Weights of a small sound classifier.
Data: trained on simulated modem signals in the audio band, 78125 training examples.
Rows from block 4 of a small sound classifier, named by matrix and row number. Rows with one number belong to one neuron. Each number is 500 + 50 x the weight over its row's rms, rounded and kept within 0 to 999. All counts start at 0. Numbers have three digits each.
Before each neuron's rows are labels from the 100 clips, of 14848, where the neuron reaches its largest size: "top examples" is what is common among them; "peak in band" is the frequency band that holds the peak. Only what is clearly more common there than usual is listed. The data: simulated modem signals in the audio band. In brackets: how many of the 100.
# gate: MLP gate (model.blocks.4.mlp.gate.weight, 416x160), inputs 0-79
# fc1: MLP up (model.blocks.4.mlp.fc1.weight, 416x160), inputs 0-79
# fc2: MLP down (model.blocks.4.mlp.fc2.weight, 160x416, transposed), outputs 0-79

top examples: 800 baud (54); GMSK (50); BPSK (41)
peak in band: 2000 to 4000 Hz (59)
gate.71:482459541588553594487592366444486514539564535482480423565487489526505538422552453527517563575510559558419443566568488464443435464468482569449488520574475458481495557504478519500532464555472561446503490517496539478477435401460492469528455440
fc1.71:503490548477506436472538442428517520555596519482477562465486408546525555468452398403496508494464527499449503449459544464500491529532465498551584501484538431486496495588478528476455556438518507528437565534505569558577496496534510465413576541
fc2.71:495481490563553499475420481518483562503507471471493537531420498528525415494527449543462491531341481483522457446421467475468388529510497486452537482446464420495465437465552493599498498451582502521514486523494427500559577414520524545549532445

top examples: OFDM (85); 800 baud (81)
peak in band: 2000 to 4000 Hz (53)
gate.291:522516461493551506587500504483418459568503475473574508444469406547515478542501531492544566480462500638402580537536497484515641464552526481509535539486464481507570543560457502518524378486530516413479492540459563543460512466522535378479565478
fc1.291:472566518462446476510358465384362473545507534476524537522533394513533555516514479531477538549468493541546505464501429512522596442550493534549422547405523525452528517459499519545475492399610523423411498555574580493459568543428442503508479564
fc2.291:533543519434552511527485544548342379516476442480457470479402494428501522436494483546585455506485534555426586436524590414509523451502457477449551406487484476463488487549520496513463536505508572603463574496435517481432474489476532531466553493

top examples: OFDM (99); 200 baud (39)
peak in band: 2000 to 4000 Hz (66)
gate.351:485529434463447502437439441469470478520480516488414510563470459539527506455654517515449417536450527460413559524500467470456502516497400460494510496584510459496525467610449645476441556468513507494526534491400565511389447533485664521493603546
fc1.351:460412559481560518553614580406523439458490557492598460501580498576554519437539494494508513536471457459562507464580598505571534559444555512505428538434518414517486510398456520455531498547539466544585472472466460489584464452543533457482511485
fc2.351:485522448437506410508557477503513444421451496503485542521478480591480506531510558441572426417594453537529463488478519553522492518552482515534531489499591518494483510576457513410502442493524542451431467515497494501485556540610351429490494478

top examples: AM speech (97)
peak in band: 2000 to 4000 Hz (58)
gate.350:448495589467401443499473510484404496486564515448482568487535485456500534542560472424486501483582441549524535542408436560462402563469441645505504552457533604456409480496494442538499587457530446509619490468585575530471446545540463540474479448
fc1.350:463495607555589578399504465529514505445432563517511463480469556484583523504436501527556509483502428558464510537525548434513496545538511476447517447478525490516487525504477524536518439508496569536469463552554427491541555418461539558455499580
fc2.350:466527461569512568569529558454526493539479521583478522473454500496548487531484515472423408439473481403556415489504454442568508603452513459537537440554515370517515474497445481592564480537457580429533505577460474430422443503554446529592579468

top examples: 800 baud (54); OFDM (46); frequency hopping (41)
peak in band: 2000 to 4000 Hz (61)
gate.327:538506423485499444525399491572480526499459536551526596439507465467414514520426492482412508503441516520458511511529402541451481465551616517491406520538514457590473444523499601559483589427485407516470489497451497459478539583516490573601522443
fc1.327:551530558424411530428464506437429573487535487521542472498466458550564490503453576529451441441478561455443556455428439508480424519478458484440553466456534504395517523481545540489441419520564500490516500502573542696487471511583553481513513432
fc2.327:544511598493534544516539567529397527579426543489499525417467453420503512592536436537515531524526455421482491482457543517521535482423487572434510453476355506461452464513494584543505469542591490535619491523492512425567606608469526488539542485

top examples: burst (95); carrier: 4.5 to 5.5 kHz (56); 64-QAM (27)
peak in band: 4000 to 8000 Hz (87)
gate.70:493523470447496482472496482486518480508585465595537563484506505528542592466408548486503570496481498386524523518549436486553543471535520489468515560548494478566577540438468504406433529554455522573620495438381547493635471468465483541537540424
fc1.70:556550452482571437586435540574461541504609427524548526489456478513584542602538570478563519491522448469485536447505409497554577503592498509454556599509481481434491449461444559443455545499558403476489526513454536507492441507483407568536588465
fc2.70:515533431519484476487433552485441530560496494440523461424552442499488467535571397489541486513470405467525526539548538515434536477506482494490508445487528449508437466482600491494484506508571484494635521506496532609381512459515662474440569438

top examples: 50 baud (48); 4-ASK (39)
peak in band: 2000 to 4000 Hz (61)
gate.172:517545536393480553517523537552468453536367460538471456439475577455567559415472534479458452607480443525459516468492580576528444584524421507435528527476463471422544475518503557586490556473418465441526512464428477515528454514545435550412484511
fc1.172:490514548507549472433479604442515459504533570538540474472593435521538560492481561511493507489419432562512411421496511471483479384408543538451394508563487378389528501463476529490469558643565430572556490505520478533567536496503453475428549499
fc2.172:523496500418520503467625558398583515548465443567473571457442461532448471550549608497600541471525514479524504465450508454501410516561500491464511494553538527557505460545625580486432446476511485491498403532480521521409520465461481478478423498

top examples: 50 baud (50); 2-FSK (31)
peak in band: 2000 to 4000 Hz (51)
gate.50:488413531508475375619548449501515384487529424503530588515480446472538428488501521462501516425540520485440460533559571558546512592484493490423460489526499471442484511550565561475467437387457523515469525435488425536453418473425436468481502425
fc1.50:426464474414475561558532597600500518477446438509473451428543579493542512488537537552479541618523453437508506450465497538406448543475453528501504504533526568578516440538458453489496590541494461502442576503449536503438522582493522557523484564
fc2.50:360471499557412543491524518555440509584523537409542510456530357469497434501471538510473508502485441499484563441550453544458503534462474489550427505585507467535484495472452532516510557474517586469461518535484502461433473515540606402532434455

top examples: 50 baud (41)
peak in band: 4000 to 8000 Hz (52)
gate.405:632487427592452417528461496556533537446484456449466513403506524499523522479523526526534588537474520445543478410534444444489531530501515529508554480510570525522466491513520516470512486455516488488438408493534566538518532523522503570604553503
fc1.405:541476455533559563507451529558534493551475565512564512433431475484470571566570509529525447446481452410603472427409541582397520582457476494586531473540504493517504469618495587487547550486456478491519532514524477498533489508455473486432496570
fc2.405:474486455473546402525550494470574436511506477504538479415501425477484542440512466447433525525468481463540466618588577387527481549460479527536479501454459550439469446465563570475496465505402615492525474487457517515566535534548586532409573507

top examples: FM speech (94)
peak in band: 2000 to 4000 Hz (63); 1000 to 2000 Hz (35)
gate.270:594524513463459511502542487574502440451510454448513473616518464451458464554461577486486525514593522512495444552544452557540454504569501479502511572530472435564480542554525519524560541423588520576528495531422640509430540475465410551477476442
fc1.270:409501493545618483466517565448475559515381577494479497404510575565547540444517483506561527535447458493487581462499589415507464507463526478459486470461523568434563410495494501473494531626481474387449514461573363487473480484500528527518486562
fc2.270:446571470559565466591547489455442498591576505446526375572421452451422377509456505534435492497553522590507390480555445473479441541552515450449532531470543533479494456470473478535470553445535535575484483477501525544468476462435491482507441452

top examples: GMSK (97); 50 baud (74)
peak in band: 2000 to 4000 Hz (61)
gate.150:433538588412575544475583529451485485434493504511556455480482557472533450555576489487405585527548525455491642500442537486427539458446512462480512475465514436542558577479480583566554479515519553572540423542489526476544492488470465485409514519
fc1.150:489492442506590552532494543501415491509523468523540487469469505474568488507488476490516553499455542552505549427490525433457555490566481489334576428470503583581388424507529583469451487505474537526404469544498468424450489606522429529492484599
fc2.150:474445544531507429504518513512467508499529525415512502526470559468477477582534495462546517489382486550485445502475399532472456508433523552412492512493495457550481438367514499466580516439471407497549512452366498486454635442511472534529510547

top examples: burst (84); 50 baud (40); 16-QAM (25)
peak in band: 2000 to 4000 Hz (59)
gate.179:505464475486537439657460432454492545551440548417552448418504514521491474456452440402481412462481496444498521525489559441472572575485461525525562485470519516566543483585561565499500494429501537587602532494407363465596538467499481560594582450
fc1.179:469482514601490505417572635561602405471492552473523474550570465528512586505482539603523497510488552476376570472425443515627473533511481468493452576534522536483403535488442434578534433505495463534498536500476517495540492571513527453626527489
fc2.179:507488490496515431460470515494573492385445510498543498597528482538410479529497423495549529538368536419445568502445504464454334421546468527543377423451525509556470528504432559486440521585428394571533485530547508537542486438473513462444512526

top examples: burst (100); 800 baud (43); symbol rate: 400 baud (39); 8-PSK (25)
peak in band: 2000 to 4000 Hz (52)
gate.117:519400563643549497529517526500461453436561526467436558419365484493431521530400465490580510474515500510514364527550580557508479478509510515517427468477482560530524440566480526529480452490512418513535481471591508432483595496447468521489525419
fc1.117:516501509460456430422429461577499552506551534472594573574548469432530485612523546509441433515530539471509557420539481426519630505522524546524494519517532427466555488485440489559506491526527569479546471436445462517517495574509440502478525459
fc2.117:526536532529468538454489491529475453462500481476497516518557479514473551451584538585527540575513522499474527496436577514560479512533502565572444614440572529536503464517455468518545500575471441465481500445541472471512501514476543469547494637

top examples: GMSK (58)
peak in band: 2000 to 4000 Hz (80)
gate.406:451495552479513532416527420484541504495498457405571456564499558446585498514518536459467611442496508396566518490436526556444539582514477635527543462545482553513485527506490555474496536401495470512481506458419474502530460479513486510442448519
fc1.406:534516580452488640537493438396496485551494503593497480560505526474479398466514554555496555472502565502479565496489525571544574490490514544579449488508470476527540563455544467584515510466457524470510485433618560566581567345453574521471382496
fc2.406:477549487472527502463517455451570504478539504499482459488511487532506514441470469546525550506563505468511559453576560490517501518380500502466496555555503529532399542526459435512451494549480543486526521475612424542516435557544522554473376430

top examples: 50 baud (100); OFDM (99)
peak in band: 4000 to 8000 Hz (57)
gate.54:469423522506464469537467446520491504468597508448405491527468331477448423445571483570461464490506442418489463491435352423476526395553572521464411400532410557482425436498512567477457463462482490555459547436436483410565489548520478559517507522
fc1.54:569561481462488556469470379510506540441534500444597609588467488530483454641504504484518477498508459408503573444542618498454376633386449573565525549440539516503481521539522439479495528517410488525475467492405536521473535524451425599569532505
fc2.54:561487408521501490520564389512420518498389468505542486513531554503514576552493493445444446558486476531481453528466412520535465512548490485513546538485526545523467454522474517349444447598442512424516499473546532462484466523524528511433522560

top examples: AM speech (90)
peak in band: 4000 to 8000 Hz (67)
gate.285:574397499470420450500506466534512532453598426482507555464544499477597537505424518489520447495515489517419469539429453402569504473455578556457446471497550413479473448571522488492563483484467469478552415468481480532472513551459400379520524514
fc1.285:498495473494537407492508466586413420588490454592560457494449456459588501627467571503482544443442455578566436558511469433523507508528482510550481584464495453500513482490435521517613448508394470525530580441524555644563514531486423572458584519
fc2.285:600598617485473488479537554477545520422402456506540572525441507496526440439492484536500517494527502535406521442459471532566522515462498489349594453527615514411503431540576426517512479480544512429568563473519471476572494524571437518478546499

top examples: OFDM (31); chirp spread spectrum (30)
peak in band: 2000 to 4000 Hz (81)
gate.38:554477523534537496480515547414545421512475466452520530461515498507461486494374565501552493500576413501404556468533511529499488500474575573493527473446464608483450448421450643490448460484430521491507454464530574504451574498544468522493504480
fc1.38:454432522497495509557508509506512541536420437492524423438490467418507543439524497492458491447474432432405530517440475480572406524575468439417457529503608434476455509488480488583429555549520406442434564486544495473567467503592579435553414547
fc2.38:489497593501473454521515560541479570590500541552532431430589460511409447473523438575378469451552583473508531434487548470510480488530494499558526461498520517487597498469481462518632452408446516449505561527449492412530541456508472474502532459

top examples: AM speech (64); FM speech (36)
peak in band: 2000 to 4000 Hz (59); 1000 to 2000 Hz (39)
gate.320:508528454447462490486474526420372530509477427483476519507468476458493463465544492550510456480525484502485511488563444429467538497503439443441451515479432477477396441485491534522508534495506465466579496504531498536499608552440559563593485464
fc1.320:550479497558596530456524468560558531498494553509500409557407486564506584533452555470550510492463523463557497526485466493476504463485538497607532572587557498550549562492408528511550422494487567580530497534494496424552464517416398353403548529
fc2.320:444420460478507549523583481541446464431503554661472560481507580486503467558447463465510477406423570487547488582629519455476541525560499554516556531457450550567560519487528532473485548467471486524489484534493423519470511440509458459565465427

top examples: 800 baud (76); 8-FSK (66); 4-FSK (34)
peak in band: 2000 to 4000 Hz (54)
gate.161:576573384466503541432449486480479560434504440484538570458471388457519582560534463596559572376480507466467460501481400582488555548492551462591531498516430451424518529547528535572450515533513628532497512511558532495461481538503450545509420558
fc1.161:457443459530476544484591592438537478510546456493517562446510524432503499547468494505523519551535471446495513409453523511506442492464458534428535506546572465466559385482528539519372479543455432544519472444504545424389483454460537484556528606
fc2.161:497458541566487529517470454562474530477542451458567455531488387534365568464539510508466529472498589504636420462508493514403556592505571518538493588581513530422498443484506430461420451483505538495533439507492457511544459501519465584510488527

top examples: 4-ASK (45); BPSK (41); 200 baud (41)
peak in band: 4000 to 8000 Hz (83)
gate.275:461550524511514507428490570543477490477451475479466496478415522351554467426513493483380480549633493522601425458458455565541574510557557553417559469548458538469511500462509510526565501507418518587407468496440495495527509515521518485513577502
fc1.275:582434457532539491530444405489487471521539521662531499448461473492439487521380545492546466512529428476400587504502408456547570498510505543482464498449477498585591448419481412493541500504483468539630511475520609466424466489475486522478515527
fc2.275:624529433448533529476501488571463564452470521534526450551494515484530440553519411387524590470458403455576512393473542491461594513565536541517525460497502472516453535471533479528487560515519493524516559436500452520555454570438511514455461561

top examples: burst (75); carrier: 3.5 to 4.5 kHz (58); 2-FSK (32)
peak in band: 4000 to 8000 Hz (69)
gate.143:479548513550455444436409389522506405401514537441469478445454482549548435463451474544483522514463542501529501499500429560414543546463585436481523527534509531465536492485558472478527454517535504430479573537473542519555518463468529441407515493
fc1.143:537483533546515420452358449490571475495495579528472520504493529646576508522471470588458498509482572513533498486449547517478441462446594504485394508491500506452453464448516470443436464507451476485366495437451478518547585421495511516409539431
fc2.143:551507495562567524490547395439462560513522511484446556467471427493585521492580517509483468562510471505457476457434387474485408544458635530507458521457477492545536475569535504565474499519519528563575573477510480577470441430534567551483491512

top examples: FM speech (71)
peak in band: 2000 to 4000 Hz (54)
gate.56:509518513656495567528427534601447542488475501401554464488556531543493523477511506486471468557529496477470557530513547442488531442579500399451464477459611434432513570481490468574486488508497478389571386470509605495462498476496544517519455408
fc1.56:483532573439560515493463456515552438574423508472507465551542409528376523504518488440491475565509439516613486438540503535419485487546550507470502512544505515474464407460508511512485483513425511513518488412390522554426488479542408588463519562
fc2.56:499462465474476505490546478565493574535533461597444464561424467451391488586513492487460599464525503440482503545444483388500486481574462604470549483487466466521545515475506460495582582511460481487628472554573534417504599510493528438514472497

top examples: 800 baud (49); 4-ASK (41)
peak in band: 2000 to 4000 Hz (58)
gate.3:536451530595485533502408484502510490496549542478435466498360342447450469432497488476461515574500541498484437622506448455414542470444533582586429518516542522516440461478497499489570480480500431575431421528513481498562525518512481498521529511
fc1.3:428577484434508516533509521477562488539518480571523510533592462496483542588538471394545448461435476513517594561453532617438454539493512420581498461501465458510439491536453528484558464516508487469424538498467465551478502543444544511544553498
fc2.3:508504491505527498490518572475502530575520375512485462585544493513424498475562421479557501528502497611546478498627403458510557523441389530505526497572508500494486526478492509509409504445435600517493460457442507599404411460512456559475529488

top examples: 800 baud (54); frequency hopping (47)
peak in band: 2000 to 4000 Hz (54)
gate.240:531509536412512533514513478492508455493562468518580529399540397512541531524484465481599468556518443504572595466514475403486489478547515511448573504511445578521540525543497527430481470368487520500549485519471486481498489532526521524580476561
fc1.240:566540459422454518488489522493428461516511517489525466480512536447550487481520575400512428414433480407495490407573497467451518566466524488437455517489467443521508564544453469505558570419434481416561554530487497502381506475506487471424471514
fc2.240:563550520457488527464469476540523498530491511526472481447523448340504467537590511449538400551493466546465469459492632404496602555503435486552613436499508499548492425484538547550468431496565518519528514476433532498449454415489496513587450489

top examples: OFDM (99); 200 baud (46)
peak in band: 2000 to 4000 Hz (71)
gate.328:457593540466433503516501526516430447519538525477532627456461507450567500533499542483509512522457531463472482526463414530499561435449528523563450430555493455502428473553386587572463469618536431482522470475422514484532515488442542488443444498
fc1.328:501598542535464394416498494476533571441394485525562517496541502448556501453459472448520561489484502440588583622581507438525479495568551535438550575393561669526553583515471496501493572515546493550499462576537481569505496528556382479592596546
fc2.328:391496427624557435526484434516467411475536511587464485543556575517498531505493482533468485482474465416381470544569504436491555447541459482563450517585484516529454438473521541425478446532513469529460486421477549538504568513472705509546554462

top examples: 50 baud (65); 4-ASK (37); 64-QAM (32)
peak in band: 4000 to 8000 Hz (54)
gate.363:506520550514570449544494394564438478559438412572478467446522445421469500519451488559557536505485448438466524458484522587492508510455553483463477431472523427498520417506617537442521507571474517459537444512602456551441476410520498522528510486
fc1.363:461515452539482478487572563527569377532540559518469533473611537598472519467498519517497450385411474405466508504484495474473510472575452453486517626483494504541429523482420449539454522357466478492496531510550543493513580523438508488497452480
fc2.363:412470530474469489463529520613542514506530508503492479471586469586501535475527474503559515588513442541431541487519462563518382478514471528512444486619523504519448484425469483471444503553529489486485501545457514514561514552488576453564496451

top examples: OFDM (26)
peak in band: 4000 to 8000 Hz (65)
gate.250:436505512430522465456484565547516506456466551477535503506498460500586565468557444523504467545411516344507446430515505475572468504492514505565421479567563449412459478510505530499438579546505576500493488501393592545533497505572476401444478500
fc1.250:512530479547518484462496499508523491496602469500482582499468525443467506577402437450556431450610444599536501613584454531482443490480398567416541499463477561628494517422527443512480474518443472610544468509594465512468479537470511568545521514
fc2.250:464559646494501406447554489561539501482518453511525496376542458515430499473523508468481550522620549489524513450470402519402508536445561520505502437411468549580546465458468411479439530529532461487446498500563522500500462531474534489400505494

top examples: 800 baud (37); chirp spread spectrum (32)
peak in band: 2000 to 4000 Hz (54)
gate.359:474499514497511508522448428407456463501555576496503493520538453504516544471541492358406537451469433490414593552526531426525500398453556470464486403517558494463486485517498560617584543433477520486493471609526520557459527440512470531513470558
fc1.359:554519503416450514510546488495587506494469487403492528436605596476446513438477573558503483474451470575603539461454511553460566574484484549498496526510492537558523545558484586446328443468474503554441483412476457469572510535457382548497579511
fc2.359:465557509438498491493560443626529456402525480606511516600468545562422593439496438359483486454471494506556491452487501361441501458482454564550588562547505576454605567486580466437511490541446494424464533465531509532446554542505573451510529470

top examples: AM speech (100)
peak in band: 2000 to 4000 Hz (59)
gate.7:595544557481562464541498595503497500466468472508571493544504517523452563431438480520515503493521516553451513455483493433493537543446506436437604567500529415499456418521511462596601542501481397493530550528468407541419510573467494590510545505
fc1.7:359499489515491551462473506458504440543568493464503524476560520501544484507495547506480494501485534435513512483518451542494471601564481499576437474516537496567577512548442596536383483419492575496498437453572651397504419462459560427539499420
fc2.7:391539544487449520500612529488503533378513471546404577467494489558553471491551442566531436486639551484413501542494547511564542482475532408520492506509484462497368466499531495496437575516384531464498488561525418485499443555537501498496592531

top examples: burst (97); 16-QAM (25)
peak in band: 2000 to 4000 Hz (54)
gate.33:403467540520487427591419486499468454531457552489478487372410517442462397503586476496433543541609521442491470474507446461602494562564403522520424468484475459473517519492442575476474473458449465578466545473478552438539415460499580493438513456
fc1.33:529468526582563468545494528480571534491395476559551574520525491399543448534443461482505517451553472448523482518420471458478505570472489449546518570390508378536516585485481535459477451551550500555464460585442445401489414513519479591480460520
fc2.33:515478461561531485452525520454453521463564624600522549581596497475494445529461482476521492581558427520506538493543436466369561537485475514471406526468496557487469500527501485426469459548470440525529442546513484551524432605456547433518560524

top examples: AM speech (31); FM speech (29)
peak in band: 4000 to 8000 Hz (68)
gate.95:538468523526440480439533488524449507459445534525432453506469431481357439486458522519512520439498542494521455413500592478530447444473474524628535431531481404504554508486422556567456490624468569479590551532572500497523532511481416477523566523
fc1.95:478489562552488424467533471517441480422469525418461471504439378442466474453543492516479522483488517499524460386515572430548481410449457491646531465578468491531514489536434545537505462484462588559535557538571498509520532521522475513575517489
fc2.95:563494500533547523420568523389572508576487488514537577604503533495558583504474630497507448450530543472516522460501572472593487536500621410564478506426510479493504553489405520506446499515533488444533458537472465435443498453479460420481457554

top examples: AM speech (50); FM speech (36)
peak in band: 2000 to 4000 Hz (86)
gate.127:521494471511540549499452439424429455493451515512467551431555568368482497457382497493489440507526567482525548519396516552560495551467480444467461476477468583577523528452455590522479569517438526471523578515532535430546494526497367531558478521
fc1.127:426419473413453516552492500545597454485459511489503486485572525486561419419433472481528532484499417513484507508605589518433522486451527459525515615470411583456553544514476439558532502504475493497563493465412503530502440492481596490501460486
fc2.127:430534491469441538458583457464528446488460463455454512523503506580427551463555477532515539504523442535551533440400555560592504411511466522481552576538624489525544533521428573480570459448635521480409464497535471520439566533500454470481477496

top examples: OFDM (46)
peak in band: 250 to 500 Hz (53)
gate.153:565472536496432587484582524463518495519480458581551411542447492571537515515445567371526458478520526443559528425531444542483434443536504522501599478528483499525497503428450572530433532694439443465556469537534433534530456532561511540521451455
fc1.153:463512493551526490600453447510515482420456533388410488576479609466448436494527497574451426471557447553403477521552537513527549617432473540526426424509474467532456515584420489524533444580527574487448463445509523507516577496435577477558474581
fc2.153:489511463528523524525521481552470548455596447486509445585468449470483630474477441495475531501565410458482456545523433458527653496491444529528446426533455535548471561498538514612518490462407494477407453480636529486587521510475396446468511524

top examples: 50 baud (46); on-off keying (37)
peak in band: 2000 to 4000 Hz (68)
gate.2:486468550420428407537526535450434416556485526461483480481475414489402462440502501448450438479433483507426581527429468447444516492438503481536506512434438423553417571487564526512527477398412533465518486505441411530590464506521516440464429427
fc1.2:451484499503496539487497470433405623577530560473572475467539494546541552552450492382488554514539508445542473508419426539468467493604457450438531470529464400484370484548480484547432581431586490476507481438549523475586527513481457491480498595
fc2.2:506559539477454548460563456532452457529482487545549481567489457487484444498396520489429568520454597407485488467496543541477387475566529577505450511538451510494474540462502532546450592557439487546514465546452499520519471527443586596480441505

top examples: burst (93); carrier: 4.5 to 5.5 kHz (58)
peak in band: 4000 to 8000 Hz (80)
gate.51:485513533519432598557481518429496617492595494430512479584460412389600537529493553419499453553551520534566502530457563501534528509548464508496466393459525547421531498571495527544464464517511479495554530466513386364475584490486516538522558455
fc1.51:470460505481564430427575452565474449502491514587431485388555463489457535539584455588478548497521524381503462482592434507427528438533574419553547591508578449547542491426519493486517486480482464526480546493568666493520481463476515429460495466
fc2.51:529384576562519453525503533520513499484500583371550506464483439401384467493472526515473630497480543447535530421513574491489473492467502525553483513429520450529503486523405533508434436545508496450478414502528496529539476407532549481488616486

top examples: 50 baud (86); chirp spread spectrum (71); OFDM (29)
peak in band: 2000 to 4000 Hz (63)
gate.399:542458517469467433483465484504511516553484399491520501444484487518561502444440520517489467492448479543529492419421486472463502432460524555429532436591444534501562490526588548492441513528448495494496530486449552516440430490499463487438518528
fc1.399:587546451540508444474571531489516556477448550561539613488505437528508541566447476533525521476522490512537519639509591499485535572517508533470513453444529479469450563405596476509413528536473457443471542489486519630488467411522539489466491516
fc2.399:557568470448437566500538537541549510453539529516568439488600428446459420460505442491531493500574454465546497502517469553512448565518489488508470549535537517526434570471535402391463490451446436524506451521564550448493524525417473597555499451

top examples: 4-ASK (99)
peak in band: 2000 to 4000 Hz (81)
gate.66:510516466520508477526497389561488569500496500528522466496516494512510290514330615572497457559474449534440491488582480436552543524475498419520536432548482544505556591410532496520521451703526533465478473521549515473569454452466478514492446462
fc1.66:495490549440480522448523600483503437523505507472499535472486533469477693480656384419512539445556500466550515496383512576482521461501495596478482567459545488524460429586493507487504548252454478550492542513469469537437527568542543489504576543
fc2.66:564537459565506487465502504470417574547475540431444517496394560436511437518556518483455577424510639390464452428465412487445523561497483447524602569530453513480524468487540554487490542555451471548525563637469512510516457548430504526586542429

top examples: OFDM (90)
peak in band: 2000 to 4000 Hz (62)
gate.36:506612542525522482400455539446522519561521505430435575423452483430541474470520526480477473440543478513416539477427386506525477549509501469413434459509511520448551560557493482518461504516510557467421436524459496589501464517470474566501516404
fc1.36:493578540486507424475452517536515393475511410424458547463426448581543486412572556522449355478482508507437450457419436434524527477579477492516482534475485444489500487531572621570428531537522436469477489545477523564449516505456541549484567464
fc2.36:455504501475528561474510385521470411567510484555482472523419571467531476473434498564463487521407375451486527615485463555515514542577502537504489521475487509500445485462540497466496480513502464459586481475561469444581510463428604440611506447

top examples: 4-ASK (90); 50 baud (47)
peak in band: 2000 to 4000 Hz (87)
gate.81:556466483523523445554521480507545460482472378523509515591492484572395471539575479486418545548409449585493460504539476463522489424559554454437550417486573473479444488484552517474417523630517532531543425534603547500460512501586560534559588512
fc1.81:497550508449453447455491522505541488512526483452428448576527527503470536449599416444483495445535475441442446560481468470478458415441522454497513575516452460435463416576498429490482502464491543497502448478438543496419533545567534427494539511
fc2.81:479593467482532437437455491550526470473573495464529439486535463544487502485465586508413447480517497442555501563424399516501512571520523459527524443489514493502536524486482547543390452495493475575475556560582512475544492451482501561584449404

top examples: 800 baud (67); OFDM (41)
peak in band: 2000 to 4000 Hz (67)
gate.25:507478476449520401465450515493478548425569479396451501529485421554593536536437553477552516502521584511373428589473414486464509510541495601436566401469451511449477544555452523540484502374462438419529469496475487478415489469499498550482518472
fc1.25:445459484518492509471490453513391532488575474474500483491616525526521460523455485526557498559516552511505523475441540446427485467517425614489559503497524495477506431367562529541505499468460485523547455434436521451500423530468434498513507479
fc2.25:454448555568517524354593497574454562554444505492508576565499480491483422548463584499450494467559475491517548521459477400553437480525495520484497471425526516523513538470487455475490525445478502543486504512482489554621461515489469470453491464

top examples: FM speech (89); carrier: 4.5 to 5.5 kHz (55)
peak in band: 4000 to 8000 Hz (76)
gate.395:457501497496369466501575526510550477530560488547437554446472513472517429517474522506482473503462501697486521523432478499482565494447511478501455518623543559391508579500559494476515577452458514521481536440678326554584491479457461593451525462
fc1.395:434460445524482547518569525521496504528534539488448494528514470432486470547538537411492509522534535586490576451555445495422485509527486503545484612547445488460499519426494535430480525423435540581535528496545410614530502435530524597503558383
fc2.395:434559517513403514454480425530446463500387561464487536550498514538539519412476542502503509516490546632395475427521573579559537532591417451552417513539471414609496500439512481472516443463559435475532456457521514533525483471550506579561499559